config.toml
model = "model that answers yes/no questions on an image's attributes"
dataset = "dashed paths with two dots that lie on the same path or on different ones"
train_examples = 295000
image_size = 40
crop_scale_min = 1
horizontal_flip = true
translate = 0.12
questions_per_image = 4
encoder_arch = "vit"
encoder_norm = "layernorm"
encoder_norm_position = "pre"
encoder_activation = "geglu"
encoder_mlp_ratio = 2.67
encoder_head_dim = 64
encoder_fused_qkv = true
encoder_bias = "none"
encoder_qk_norm = false
encoder_parallel_block = false
encoder_inner_norm = false
encoder_drop_path = 0.05
encoder_patch_size = [4, 4]
encoder_conv_stem = false
encoder_layers = 6
encoder_width = 160
encoder_positions = "learned"
fusion = "prefix"
fusion_encoder_width = 128
fusion_encoder_layers = 6
fusion_encoder_norm = "layernorm"
fusion_encoder_norm_position = "pre"
fusion_encoder_activation = "geglu"
fusion_encoder_mlp_ratio = 2.67
fusion_encoder_head_dim = 32
fusion_encoder_fused_qkv = false
fusion_encoder_bias = "none"
fusion_encoder_qk_norm = false
fusion_encoder_layer_scale_init = 0.1
fusion_encoder_parallel_block = false
fusion_encoder_inner_norm = false
fusion_encoder_positions = "learned"
fusion_encoder_connector = "mlp"
init = "kaiming_normal"
residual_init = "scaled_by_depth"
optimizer = "soap"
beta2 = 0.99
lr = 0.0042
beta1 = 0.95
shampoo_beta = 0.99
eps = 1e-08
precondition_frequency = 25
max_precond_dim = 1536
one_sided = false
adamw_lr_other_params = 0.00074
adaptive_grad_clip = 0.1
steps = 23500
batch_size = 128
epochs = 10.2
lr_schedule = "step"
warmup_steps = 470
weight_decay = 0.08
adamw_weight_decay_other_params = 0
Rows from block 2 of the image encoder, named by matrix and row number. Rows with one number belong to one attention dimension. Each number is 500 + 50 x the weight over its row's rms, rounded and kept within 0 to 999. All counts start at 0. Numbers have three digits each.
# v: attention query, key and value (stacked) (encoder.blocks.2.attn.qkv.weight, 384x160, the v third), inputs 0-79
# proj: attention output (encoder.blocks.2.attn.proj.weight, 160x128, transposed), outputs 0-79
v.29:503381417482513528464478496529490492523416542477511478431510488544430571557551544470460529528503462505547505566578472551487451487493515513532424559462515585456589499504572503390525534504490523512359401560510502549447438643487522467596542520
proj.29:492646520507578517447549515462480443548462424605433546487525505527511500448465513408500576458456557434509519414499546526446524518527417605474497504487460476497503499601388504613437425457546542448524530388421483549540492518427467506513529493
v.30:460497444424518545584456434569577494456482510585494501482496545490505537456500437530541506498576480518449474481521494498486493503470533524493565525341482539425499542517484487520441481505532639448483529433601535529462613501524470522578518540
proj.30:408503473594407473468484496406513506602562535509553539460463459511489520540505579489395589485503461577485466501474516500466531480486402494578528535576586467512531463523492586579541559524548454557509522554447482461452469634523504543526530535
v.31:539546435510567559519488561551524447455459464404476446481515546432426505482501475511559494514490503529594582485432567562439553638509451463476468517552455563549528522531429471473469434481561586436516536472456444527519465549571438480414528447
proj.31:523478455469521492532558455609494503395500500520497457512489454582474448556556550438541409570505523428475450555564541456514437505491585554543487467549532530523543528541535511552513492483454461558449508508508514483528605521548522518451493506
v.32:491429437561452464489455429572443477459474518540472463537511685538559519478559558573468436451569500521430453598473512493482473490537457467508462502396455509520499541476450500483487444477536560509468519462556484426432483439495565576478581489
proj.32:495529482432453505514436556379544467516529454505554442505508451509467494524546530466484454444484467497514570471505513528507514444481555476535544507605490415575557471404549495494500495575491511466560582504537525497501545484462559493642437494
v.33:503510509423507589537475526468537408478443503484517439478487350526545468427422562544497483629405489465521529491482548542542513595482518573474513476519452577525583400466490575544446583507560551493419537548442539444533368480550457512449472525
proj.33:469547509567479445475515503547438617485549517493443483566453589454433582640532478460507519513555517496551511479571411401570548488585550477545477529471541500473434526454606440492471521488469428504482483529480508507339489586467484439484575567
v.34:506581481545505530449557526502525497506438601536441519498409459551511506550504608425464450491555445493426421469559484498570582540538519522497434494527478552389486468488573571489366455547444544467529547452460539586478526513508496547568471537
proj.34:566460425474576439403450551436512467546482516467508506558494509527475575442496471432510513397417488546539477384465462518485467406462489596490540485490503511499479494496372479474569474575539506466531438422479464432458409467458472519519488430
v.35:509485531446516494473464424454478446552529491550459487425401445512486499435509516559554597572429424441538459483587453566556500591499523501486488506539487502472426590525484526489513572508528395555468554519456448407565564486506565453541531537
proj.35:464500479531625499518520520555434510526520490466475507529522539460557605532457483487404423537564512521494533512516630494509478483474520523517530527453487517513596482453503488509480425491377550549455481425541575566484472533543520459547564406
v.36:465505505470486548509527504460540484424532489597569394517486461605509557458496536483543439515436543489481528510484467430584500502500544568430482462520493530505480403491497558574490450538589478467562536509530532587513454525477564463419475467
proj.36:479516530420488509503501503494474474540535540417477569549500521499585562556523462488558581461527492526442503531524512623521529552518432451573425610491455470522516530461449468419454546455555540534446483555564505463457596518517520520534566538
v.37:489573524519457501508419565544447547562500505575500448572524609504481519550448500514474452441478448554448501493615487519501593559504553526559555496508498477539438458583502454531452479522524604560517463452452520566489472545450586568510513542
proj.37:393508530606450448564513487545563497477536577518467455559511465554529498417455518501453573516521453488604544521476466582429432463607475590482453515491506531429476470446573521534566587428423513477468536583519460557569489470489475595493468518
v.38:389501494472466466521494467439459545472480481545555513424492592428377488494458554492540500505448529532508544519493491564462563451415436438544550562586424492376485473458471524501517580538555487415539543473527573543472525515493463456525481483
proj.38:577480493546573569517576523473513507499594591399487619546453431561567588443502460594505516454523460499511591478461517436496576527523560478529447509481544506485514442498557580425544466430465492495527517546486478521544535488444475574543531520
v.39:550553439457617480520428464533483475435353575535524412640584404467550498518473550520562515576525447563472448565504507414411462519468516496580479497450460593515514521512411512532504547467395509482533485549593421536560544445528421495473464529
proj.39:479432495480408487464567524480547545516572466542455491328414522462587557514522505482432504417464490533512507534531465575489588477591478468528465510495541487541523459462530510480479498484677416526550587538388524479407512523437477491436513518
v.40:434455427530528526491478459457483606562555500588511577517508510488438438558509512539538606470493633520496525392501486460528496481498488453505501513526514493626556469428473471424450490548454528560481357483471532444466456580509542596569440523
proj.40:486514617515518462522512540473484329475448476483500409586470540470504448432516458563447465513512407480520507550497511492447452517517425534469507452484567498477520542474487444596441484482472425430447572444407459446593438512516515497466522488
v.41:536622463452534559556535504445466504501416576539590508526560541528496462534495423567545474623504489522514498455555504402543446523507518496558493461540573456459497495453568484539383425471528559543506535593543546500553519562493477510547462573
proj.41:467325513564548548455456522604521528483483502435482458573552436476504487474456577456406474498526492459457495446469498475446483476595413503563490581454439516577509469528418427560547555531501521538486466512511540458384499371453469570484544503
v.42:484521514586558569565467545555443502516537483524435575508405515480446488551557475554514482521477454422444520518553530589500512591578437427581495576411450571499574554570426518479472479394467457591598553431500476458507466489467459422572472476
proj.42:551534436420535454468471460470517450455444531477492463496516489497532454467524570478471463515447433534492460521443544405510514489509572548525487407540517481520442512498571506457538537615457473553431442437502541429461521463498453532441564456
v.43:538538519508560471582511482474532503483605498507437493544466476514454529544477368534532482519343542571515472573469432479548520554526537469542529449476523443595446568584475437493395477444482462585538553551535531548469548526509496456528484533
proj.43:545509436505452599507464444611498460442442523419500438511474516482549506564462543490478493496599420450491515558537521459464520414516405527482470607555550476450535457438626501425544540473545492519492486502523569417517446437474465559426459536
v.44:507478511450575537510526510487449470460468537405501504580437535422458520527485598373531464539445508463424360513491490464540525490613600510532581479569459503550469507404505518546421503474510573533548508459446493520485501437506525530490477550
proj.44:550472514588421477491492529509566516528523518551611467438554469512501534619464403549444462498552429637587632478522406564512504543474435538524492529479568484484486564490541513475488498531516566494562570514457556546580400535468486532534536485
v.45:485503594493504552484477453454584560466396461423522467410472509483454451538516452536487466509545554463526473467497523595522585475447542496458513427511579502433491497400487526526556486500469518485521531389583580546604474528409495481446473522
proj.45:528453526534499520460436520530405511598536630500524476525565467429471566425513516544422522601509541538560479435440534445489501545507565450449455488398502509514478516567471472587545537587492531546446487575451509556494470516481534511522597431
v.46:479418524512483476452442477473495437449500593525463526539546448458471537459504516485514540458535401603537493563551492467491441424476585488467584556554502546448530550533478590500607483519566365507499541468418532395496455401574387505480587496
proj.46:474493449525459535442548507563484527580536473532463564464470481476477451587496444560587398586510553466466434415423522523520567484531458547424479511401487506572500505562527464466468436422543544505600476479530480529552505498372555427488527449
v.47:534491512509583529519520518441487473542482495523494526454419481471589484539449495521571535529484372495443504443488613465577477602514407458598596512514515537529580530511481449594447573517485484547617526626540418511527563588614494489414459561
proj.47:497534538599481487483418465613436575513516456422557466592518478507546547512534540520390466487537547532514407567422436515467487418592509416515509401477562487538437467465535568460525440577493566518428585401472539528439492435466507444505501551
v.48:549441485475549554494512513465428547475412491490610533502475530509498475457495570588480583583514587480572513493586564445515475568525462490447588576588514515518574598554556608491580582456540552566440596539507477535574461494592537635548457487
proj.48:546560553486483486532470489475531484578592489464560511536591502546552524527470440598481448540502505430473467530462446559556504498458571481475391502461477463537527448479515462521477428560362439530510530525474516536463521559474563416442619497
v.49:506505466462559497482449428457407594455476561523455543463547487463485514503492501514495513575492569568494563496436507515445461460499567626516450498500512504507473464483478468463539440467599562476502522447462591512455468526455468505400478481
proj.49:463441489582461396501480583563523468501495524528575419532546486450422405538471464428428478479509437448480419543512452466547464559451465499597503436475556483519490555550475534532450440509534507476496546488486469497490350470501493536611427526
v.50:524610523558528428569442571421447496476575502533507534481547498333460364439517513581478477492507514481482546463514582457505477523553507472425517415406456454476446456523488582480409527534557562496552480497431533596571524514502492512461591425
proj.50:507429448453453533509531509488491502460554574389489477502492480557516458512438532528473485554507571517427438492462469533470495499415511545498444530543574480573430530474512501495585473446495504595487437579584566528518541466504417517407437477
v.51:536506475524487562476477503536579485450476468465675521481501532575442482448572531537580484543417445431530625531544593498515549501468472563491370572573479510415503448471480488548495536494500482453411479552468561534539348509528569507522473481
proj.51:506514555562591527446626509480432506619471529564455543505488479561530535478509543512496512474490532536515504452461493497546524573550602538492486521448458511498492555543514430498527479586472496521448495503498480490501512529543421508456531558
v.52:474502521564485491540431492562476524505527572459497444575637399501488459556504497457467476507610509487517510473579469452514441539457478508519516461513532457444396503530437553555497512579482497518595478520647480507539518459504475481444416483
proj.52:459431402444550496561474543442507470566567499529518528501429529430461562496424474465571524494441508538479464457396450531432579414519463471524453462490456449545495497485531550473463600415533473464514474491461539467363560508441520459524486580
v.53:512519517480620512489526488441510523491580477514494536561476464564465494483518519579437542505546506501421462457555463427425447569528512457578551517454558475630537552525468546582582520537543465563610548421410468451496478545484496418544463570
proj.53:410485447515503439420496461566548479562485447570489428493439515481536497488510433452494563435457515601454509586575520479565531479520474596551406557517525533505459465496515545405481423479555489430421516549496563504579491463479519575501541504
v.54:445555482556589531412504481505609484532428432500488556492464464443462508483380510487516446616434403449555518561506562659524514562458494572524450613555517560490525485496475479441484545404547486443357514404451490419503463491609484474456482518
proj.54:431544523481390434497482480448361543500541489569443422449499485566492529491535508483476530462429519517572505508434542412447535431483534469504533402484547531426552635512471458439452537580425453554481522480488452455384380520440445508514581501
v.55:533476552447504472487421391463499507499510555467426521541509462426502550580464495555432627438489457490468530431482485537525474588455530503432512475442477489486509557404502455472538450536515566452513418423495523452462530402493547586460479565
proj.55:416507533534375573520510566473487492528505495505565451520558429530547432495539503500538495569534476499528463613498519586522456443473442453552471481492608432471497556514602498547474463514540464482469518560490486541473405595536482471449456488
v.56:519374509425508488443450409474517505487414495458559462429469570489496545482395524481520559511497544493527487517572438502399496522552469479521563536554445476461542585452536491538511487509526428485405446436491517465636486505547426487504528508
proj.56:454491442524466545506574549437417484459493462512479485414501505520609546481587436536530432414509482474560584475465582513545528512451512531469516489496433573511462507503456522576456463420391583497552523556535455553571558513517559493527534385
v.57:380528528546473419524515478496531522542493471503443490476531538469443537539496453516450486538423469574517545475446457465557614488467558488489495475540454482577480509535544459535513461521554471559529476411473493517374464479450457550514503395
proj.57:562489478516470525538557504567479516404544575448475513504446474393440358484437439498558399455471496429572526534434540497435404561484528477505494451524416537466492530531610520421485501522441505489508485504461472454595427547534513441422506530
v.58:554487523636523509461577589486515552483551426440514484422507561454512485489555527484482438388493565487556525512422507552509522558510531500516600471494471489528443564554530443454547458509538474497566501433473533519606609531390514437524558448
proj.58:487506523393496501581393429481488547461463468493487424443476517492588498546482547525467491570545504466399425520531466473511476444437573547507567454497532585443580438575468523548513469406449497566398492620517467440489506542581599527410460499
v.59:477490517454528355475503520445475597532526517496519430452456527566427514487528470521467402577393510562511559423486585429481488378483470494445553615522528466502577498583488516447473372490485520526491530612464489549478582528512505536584448484
proj.59:575524496535504609587389428478536479456497493536507541577593495473495465524514497487557553551591670445497404513493530479489509574543513472519522463418533532501495525490518465553493553504500578538548489396547543482538416550508395468491559434
v.60:526596465458529571469518555519516490551521510548455469422308500511566536542509531396517536462460479495503421464591620561497461509515504514579456533496498528517532516513421465491534477447478434529557516501496527472515616469587489491468496486
proj.60:446489498484573501481474405458478482493461451511499484457552496536473589475509558472481565513480558529510501566517476415470454451405514510461597508435498520508512504520583517432529559574536515479418455432509490453383557479436531463493493484
v.61:511476478560479488411482581596538519506463420371554563551429455608508428491491497487535497482517459511523492461494538473434458547579417566470516547494464529535593457430422527498590499474563645537436454559486532435517471561602526507518439492
proj.61:444493500479528422488462466416436446474541461596457431510523473600499547500550441562500594550458493477500508555502456518498554483493544452493487399514549532535514434487507417507342468474404381527497478484444436511472525498466485526513517559
v.62:423508520492475489442475442494584497525471548540483427402362460517530581542462516484527530606455359494457452483537447488538543381478514496473493531503472499503492545509473537522423542525412534460493536492469488533525495417461462459551477590
proj.62:527586510486480491498538525542427517423524539451372559539595544478520528430438520575447466490515558574566462498501631526511503508521432551493469379580505546485495505460557455518538442505440484461399559467593539496545451522541477466432574448
v.63:545519494556544542625524553450486442512508489508507496425528587441419407497557544444451449474439475503511495516469490533498508438547560526546582456460426515496552565471462449451526440487580369471578495507393392489480505430533472574545493470
proj.63:485457524499475528416419437520468537467426445477557453486482454485504518456432516498504555509428480546556422500459554461456489510479432485433504511519548493457509429575504577512479460442474550536465496449566546470513509525512560350512535496
v.64:544517390429477494428547429424424521446460550526528482422455494448507516419552516630523476537491536552489449430516533405529515523480489545516432487460439545521514483601503539525495547537576637503507431517497505461474533545528527495502476499
proj.64:403540550569542559670565478524580487517474432464565510473498527449562498529506439447511489479570585469401542460505549560546446542510520567551606546538491473473527528472445473562497467557549454501463572556551434610571514543477489493536500519
v.65:542538568508442491539472508486465537623509442496505523441554537604447480506550519551484505468457484566520559530524531501543522528461523580481520505529508530522414540534433444520405467505507546534392390481540539566488552380427442507557597482
proj.65:519561455480596475450436564555446547510543562538536519496505482456520504492469548425559518421558508531456505530506479588488534519461604444515497441428449519493565468490500483400603524480556481484612562496418440452514390565532572572430494471
v.66:517519467442525459485432500486460408567520621498517524567487519583494491477426521638485456441531493565548493589499540494448508493471443503479557625486556515496424464433524531410534572439488355464444456534513552459525516501528498521579499464
proj.66:548413462512488447484464514592428519454509400504501454535511502470443474564565568524540579655470457499556493420542461457475507515486595466513413433408412515582534477500462571504482436563507525565494513441443574505525427500510535444442550503
v.67:504539402616482376410511485499469568619421479406476454411488602458521495481490468547468397538493567522498535453523393501471361523482449524509478537486541521557465532530539540507452454481485569477484468505547525525578506463498437482495534533
proj.67:479458577455510602481410502544565497412462507488502527524542496553467425490574487512524465509549494573540555568441456472566599544455485449485559488480478520517524488443545475400468585523508554522463495512440521527585442501447425521495403551
v.68:412585431580541588561542432567450479513522496510455459484552541565453483464512509455522520534551460450532503521520463564517493502476453569523483564586476495502418445441541607442491523588490430504437571465509502528588515521478496464482567584
proj.68:556490510485502413464374560473641497512485547505545615621465516563514506510543477462515488549426522575464493465549542434490502477531555475487453520416528497535488485435519461575545460488575643520614472504542464510545448462532479505493434476
v.69:532528462512417554416520601431519512399457546486502425538510483531508411542492517541524485571672514422579545491492443583511495482561564575449577491543538453481542488502551487516468439480480533519484487529547514448461484582459523470491529500
proj.69:490509510540541417457458438597449491508557448560484545510413589468417600529435448485480474407373580536509556495441508471452474423403452409599536549527494464543416574437485496505428512523529531480450490479486541514547574442501430527537488393
v.70:510502504495607384517501496546455428462441522509478474445468486530543545530531526432502530586524527448580503466516457437471476388569577456437430422602470560494441480516552484493607495524543451471438475494616498600434442464460488473412479495
proj.70:481514527512434535475560430434517527537512521501529488499482475509487426491386512575633543390462391514499441495480509491491503639506503506480447508455469488584575480521473541464523451421425430472528533476464533424541481503606459523516504487
v.71:482511473510512452542463442515511562534488572529496389471511468524424586423453440438479512557537586550511464355481490482464484468436541483515455526536574415526544521449541464516587524591534420502414532463532578464610491483490593488547450449
proj.71:526487541475426521487569507514507432421552475549549591550487474517496473562467563501541463436511462585549487569511386449533516541509489496494565506455495520514434466474458624599513510528451506424571522559443490577466512507520497495449405499
v.72:461492561475393551523461587508442537417510489470563436410443536543501499527480450536568495538544548546475492486459485397437510603483475554499553496552443436501446419461547541525534500550503523478550526586567486498578490505478440442518516468
proj.72:597494446447539456458500565510428591513556523600449518541495511503407536487519537487429534448494518477504598508471536516516492446537578430429453568457535550534446568479406501449486554458512608546458483543419470525476505463473578538479474449
v.73:588499496580524534520452507527474617461494501509522507486477536595525507468625429527503466483509460494487480459411465554439477566498492461532458527384490480464476557519546414597578464511549488493477581530501528578550472449577462494466587562
proj.73:496525537512481550572478568524548482574551498487492502515552523509408474501486547464501509475513559569544532461499526499516552466524560575499512627520521482517479388499476476405383577526541581508514436515505428504527619570499536524467444469
v.74:535536524588443494489557562485519491571447474525484519526549521468504471503444489484507515515498544467508452660481547499566506425503577534455495531587510507526447551533483468511535502421352399511460542485594584474463536461480473401482526531
proj.74:460410503517452358507442421560529471430571450506472468507506501495449510586541521464483516468462451520632477477571476523413576559469484422493522479456492508428538396523535564528547469558502492453505526514423533464441439572533481525443526542
v.75:376471603481484530482530477563502545551582551438573428476570523530451533576506486435507478495535500494454541459542475491524529506534426442499578467539505489501547603600557572512526501562545580528498545504564560482461429564509590383559476434
proj.75:556509392479485457413544499447611497485457452519505495593515401492486550513449485529428501511372403485563475525493510513453549489414506618471483446513434446482522472486525502497550543444583483447554581421473462517533509410514435551556471482
v.76:501494545426642577403507429492563445551494525525493608481555404445522410498517444499525507489472453555498506513599509497511544513515471555539465414532497437482475436575556525574501467524473618591457477557434506458585464480467595486417494523
proj.76:465424336473415540482519594479466592510399481527541409504390554540510528462556455526526488534550483488465438502457464561499501526460438465521565472492512563486544614509404520475481544443496495462446514553578516494461592511470486537522532442
v.77:472488477445422554427619479555521503589603462557488555476441548441494524484483640544426383520404495492482530566456495534434511501555516517555510473407513427617485449505465506518459503427483396529419487464518477437453516506503562483554555471
proj.77:480483472475539404432515483514487456452437461520511433541530485599532447546542491475562631460496487489548577483563470475553589545429383446495527530532512486488485516425541500547522533555573544485582475504445571538526433492549493459487521599
v.78:524523551565499499574497507565492543527440461473512578482365594447569589403463479470519489528489542465450477433538559465532570595539572459558539543530481537501477537501491469579541502461455407481489412509511493461465461487467500401462554437
proj.78:444511481404529445428411517523499570487495453524541445531594405625375414589550548499488573460476427482584474554480521513462581457479437479454499503521442524519451432551403540526538492536531517429560525532447445495423440511487510528450538512
v.79:517464496517494444527527440455574495555472364510497493451440592531550506473470499486452596562532424491513423523416495545504464493546577559501580494526532515513471549374475487529519510476455445542450503533481452548461530493513496465445562551
proj.79:525499478422569568464489577525452479483511566467486580577464502462530564487536480462540543403476570560432569436583509516578508439505465448456501497412534461557582482575543449472512509509479547484544485430442500348549499533487490524536508565
v.80:589461439481459468534431408495501475487463525520491558446484529533445535556507504555489507535545500556472498498440502450514460515439488493456467437447536485535454503593486410559486583491532578473469415507487467608503524556479498528493463579
proj.80:470569438482462580442565509497462528526476455475517531498400573453565456408494570425521486462547553450548528447522631546507486509470581569518577559414455513473528437480370499495547412446568470472505502577537547540516543545439543499480538537
v.81:517492422490402482410645540556623400497534477498443498554470488569463545552568585528484456520439504564618456521527476466572472470481430440542491520495450449494577506424507477518481579500465462502554507393531457566541390533529481591539522545
proj.81:508484494519537452588451481455404484440512535564542522472517533436532479482495463420507473515457472471343526480526548557563462479476484510528472492483384539515509520567521463488558475502526422488382526546475527483451544466512501397498417448
v.82:480497587506534462508606559535482527442450524477491483438517477480437570451486500429607540542500444585497525506534442509491579515454498542486467565506535399462592534540488356508543457484454520436458505565482501395560409555498417589520440477
proj.82:554466515511485470465435540410559528536573490532491531502517468510472511504519511486477503479492580536453458580403534559440385448540445530494546468440580511469442467576547633466504497524566497497474636525504463613561576542481626482432512510
v.83:484530572573542518549493449609539509501514357547454501459493503502519506444516465477539599526504460515500520458510582497522478526513519485582605546483578517554510585469505611502559475541528495547393511475565469511525514484538529583568509502
proj.83:518509467482449536455522575449553491439526563471529466623475523514503504589458517496483403547555470504522470425479498500508485441560528546477465493440490506459612432525517492503555481528533453457528465468463505467548455475559495430482435526
v.84:506518622471483549494420564441540537525487538520487608466560524512504486475510498447516521530551475500373594474538490467578467423572460599468519555539527550411504519443497534546572429519550553513465434541573511473449519502545467431434506623
proj.84:445431422549512511502401451492468536485543494519542476502490556481499447503467517519498478486471514496621468455527528568394518519508572467526476463435424500552511441559377531553491521460411490510486514536435469532548402485482556561473583424
v.85:446422480633525529521415364547485554480509492488462472450483514541476478435569498535495382580526592509466569394544416467515504507459469482557475610523472494482500457512569475483524516475548574534431495408531555514485496534471461450591457518
proj.85:635536528539462502422511590422555460500481520446592538528537468513464531517412469422441446527433484547578370520479494547502452490462451444459538492482510377524504433469442455540471534621448473475576540571462443470546498559454522463487482437
v.86:426589445463537464507479506454518557440528555418541459453535442528533411540486425499547506449490460346487460557554454589443509520514525511471530450515436536444519545487470574530515407492475520622498552522483415536558529464580502578453516427
proj.86:506449476527430555510563528589450470549484476490454439505528544465527656476514408499494541489564575503470533392500596446565537493493457522452465495542509451581542517483522511537387592528507520571546458524506542480493500521401504480524525502
v.87:496566352568494538505501490383386544452415601496502467522473478490524446565506452541418550456566469520447448528491511535379428540441535527520494526452538435515550462523567435455479456516532430450561549506476498478538545483588601383451607582
proj.87:478490579451501462495479512586473517531524453465527479441465487495367517410501474438503476511530584551516603452507495476555506492615496427426521510524527495563502454371529502510420529497486460522513445566483504452406495501434462554496491462
v.88:520439511535538551474450467430551594510501583497445534531539507551458559506511482485463471500499432527472508458450527567472463550419373510353496530522415513560418437507544543430481487500499506546557511534486538535550520417534525449508533513
proj.88:525471479467520469519579425536484492448464561452591465500531489466506512497492556491495462522445541559436534505535520397546463464538592473469474485483601459417531484458518509591465535485512532425534458549545453444395508525500484486482515492
v.89:528497507482518474506635541422478424512525540499536525502438474514513543482473524490563568454499541604450520449627397513449602494603425447472463465433484508496536480477586508587453516605525461397604530510400402478558460491498544420489470524
proj.89:585530470507561513534496498456463566598455493542483518518511521506508505411547417473449527511468527437490479473395520512562515554404519384415558474573468444581417545447406508449556443397604580570502459548630531572513499510437478427620473465
v.90:571555501418497429459492496488509512529445550459535518448472474624552591468504496572538606444494389508458410386575562543555509497495506519581564527503432523533482478479497491523459515512551533547570539500519519500533479500487580535398521563
proj.90:533497505459534523591513558504467426524504497583496571541470503433455387534508528489460613521506685532463560463393453553535488448527564491568565465436553553517502522598477505527581549497519452397458436545508479525489517534464416482526467436
v.91:407463475531502580504547555376539502474531591502521495486557474550507538506513507419502478554596560536527512480419482549575489553530511524525422517495579489383444550454512518548525512445468387446597449489455496429574487505463518450491434430
proj.91:528489446528558399578458430549508597531523467499509422604493572459487542465514588556526516410541412460472557491529508443391563492427522510475496483484437543540441428534474529454460490598428598545393553582481472639503506481530522522549502555
v.92:508500543597587517476509560489465477506465529645517564429565457511522530560434454458540491544448417503396500323496533516499528462483559592554490448538460446429381369564507522552453559582512512466473497512497505427600554510516514525509474543
proj.92:480403526497441472556510458469549595505458478500511491547539507525488512475503629579492554423530492460524417583454435504481440518577426481539553476487533514510580594474356481499502514395473488519511558556502474545457484550343563597514486505
v.93:525464543524503488525421393557515519401439691483448515579560445541492546540494563455549555504490526489520520450449461370540458448452482607560525472543487559504384484591522443504507461475537555498568460539503527521453457438476430441475471541
proj.93:429501523523377503496546490532483487566467405516518547432429545466530382484532541548518562499453468475526436482509519514550517597558525473452496466539505543544475456550466510497478456414520407547434538527573487531503528557528521606480459426
v.94:508523470475494625552497522503540481499509570471510449567458469611450554504495528445517546498528426513519437530485603554519550528439490510399520498576542434495562554493595466501541529509494428468597573450463522436533529524530510371470529481
proj.94:528554407449518391519489481483504411508456452465486497424495457409493504498503488512505538417498501534450519469456391469501476498519475454554381427451478528431493422533474518484500569423575495397438461557568531551452529401476463481539513503
v.95:504481568495541419544537538479460420469409497493466545470505534487566553502460395475546547536560471485534469482558415370483542412610524563497481420456496476457505541482435463507425532506428505449487507559480466429474502510497386563527554531
proj.95:495467505537490440412451552388594541558624506499470508575482520580455424494538592452439453473571502530460507544449524557495339530416498433514596507515504549510451462492511521441538463469521548467489609541431433505549514560510510471515533491
v.96:540503477515431426389512607463638517431548448501615531391511516518538522597517465434480449594493488594504499506524495541443540442560486570520489551494494497495427367503509508502446533459527564533458477499486449518495467549514487480565531526
proj.96:475441463545538495547403479491455491416469601506460527555576446571528425416580507497514513512512466475434506587491526458642467568476494437450502443453552428481522493516532471505527501485448460472490528519550524501464448517498569508470560517
v.97:491532532516558514428533570423492532568522486476511561515404497467532539457528600505537557422499522467526429543550522519554566427502511481519558588473433483491512512465491505560461496430477503513446481425518432503547505458471551599467509479
proj.97:606466482470423550478448497511469507566505524524551493501571436532469463580469477504485492513550546514452573531460482515496515448509491415550525495499474582491471562471481471471603445560597533519506456567492449431522499531505447494518488542
v.98:495479502663490468593508438476489496512501458539544505511559468421550488512460543452430574438474543441480477515505512505480443532535519369438612542543494558482504515583478474519471475574452386486543539524417458520517443538460505463421554545
proj.98:550563511407425509443538502461488522592458584526477490530449525548513517516553489551488514485489489550552481434377439503489616414486475463405498490488558453565469574473500497414548512413529603501457488560525509519507487498477448472498432490
v.99:456524499493475518478493391427509534489516458448529548462511484424541555546465521371508502464491419506526478566518480517501482601511466500462481427497505468416543457518463531564400594478424535475450545573477525548421430602526468440569616435
proj.99:500524414478552431501478535538565513536320448527467397481439518483534460488522495572459500481588516441425548537495475500513508486416494491497436507588534459512406546552462412473563520495512476513542553423509481483553538425447532471545515619
v.100:403399482430484504536511516596510472474447472456495402503543512571462552510606485567536442561491543506556536473549486541566560489469524558464551503596486485489554587471497546498586495513497475491506443395480548614520513439527468504436543538
proj.100:517498525606553492464484506464456561450568515505516521510456525417511564550412525417512525555519469495509491462488538430391473494502440540538492498499388521509490322491454536525488542465505500564547580532564480432497465465508475461537474492
v.101:592523488602487500428556503505532469479426402500582497434597548550493551518425482527516437437520420487470499459591425521550562507459507508457482486503447538472444463460520500531527556491482576519440437537455583512414401479521567524525549533
proj.101:417497509488521449435398479431519513452521573571475545508438402540577456486507523441550487528513519435486472508489542377489437473441553572562437503541507524399472550535477521544488382446489446414553465368534435394512563515439501534512445425
v.102:418456537509524468547445509500378492489517536492479496506493508447457486564532541479502457614553514536525578460460415484473473531438458459534488480587555531521449544536421505493472434462548484566574410619511446447476592523443506536492503380
proj.102:508495574503525513435614494514513445466572545498489493433518548514505492407498528493599468467426414503567442503530478516488540490468539527519507434430486485532520482490576479510450528486388399470457590563387478580432496491542515517454503559
v.103:556574549450488464462545597510525463540516480548536482560440518516467525565480489515532486526518456510517542613514523534466483498553477581602475535475519500575440536514541513494510446373442547457533539569527454479481568510502500578516499532
proj.103:441373452485591483564485414576523486471590492507453473477598444518480442444514507528562602511528464502518551491472551501558476524469490483515472506557549552485504473506554510468471593540460414578440372419430533480587509532542492524443426545
v.104:513520552424464510510451555518470461493471550397489632464574412494527552634566415491513501539498449439467499462541501468449503493447484596622487518473518452552489541481422511538421466484496517469479504545477458481463466452423440549524606472
proj.104:519461483530527502414490502475495410540468506459411498468440503508462467435465574458530460425506483565501470601530444527516479519576483477474528423515459596411463409578453509498484486435509500546622492441508485554525618504572452518499474560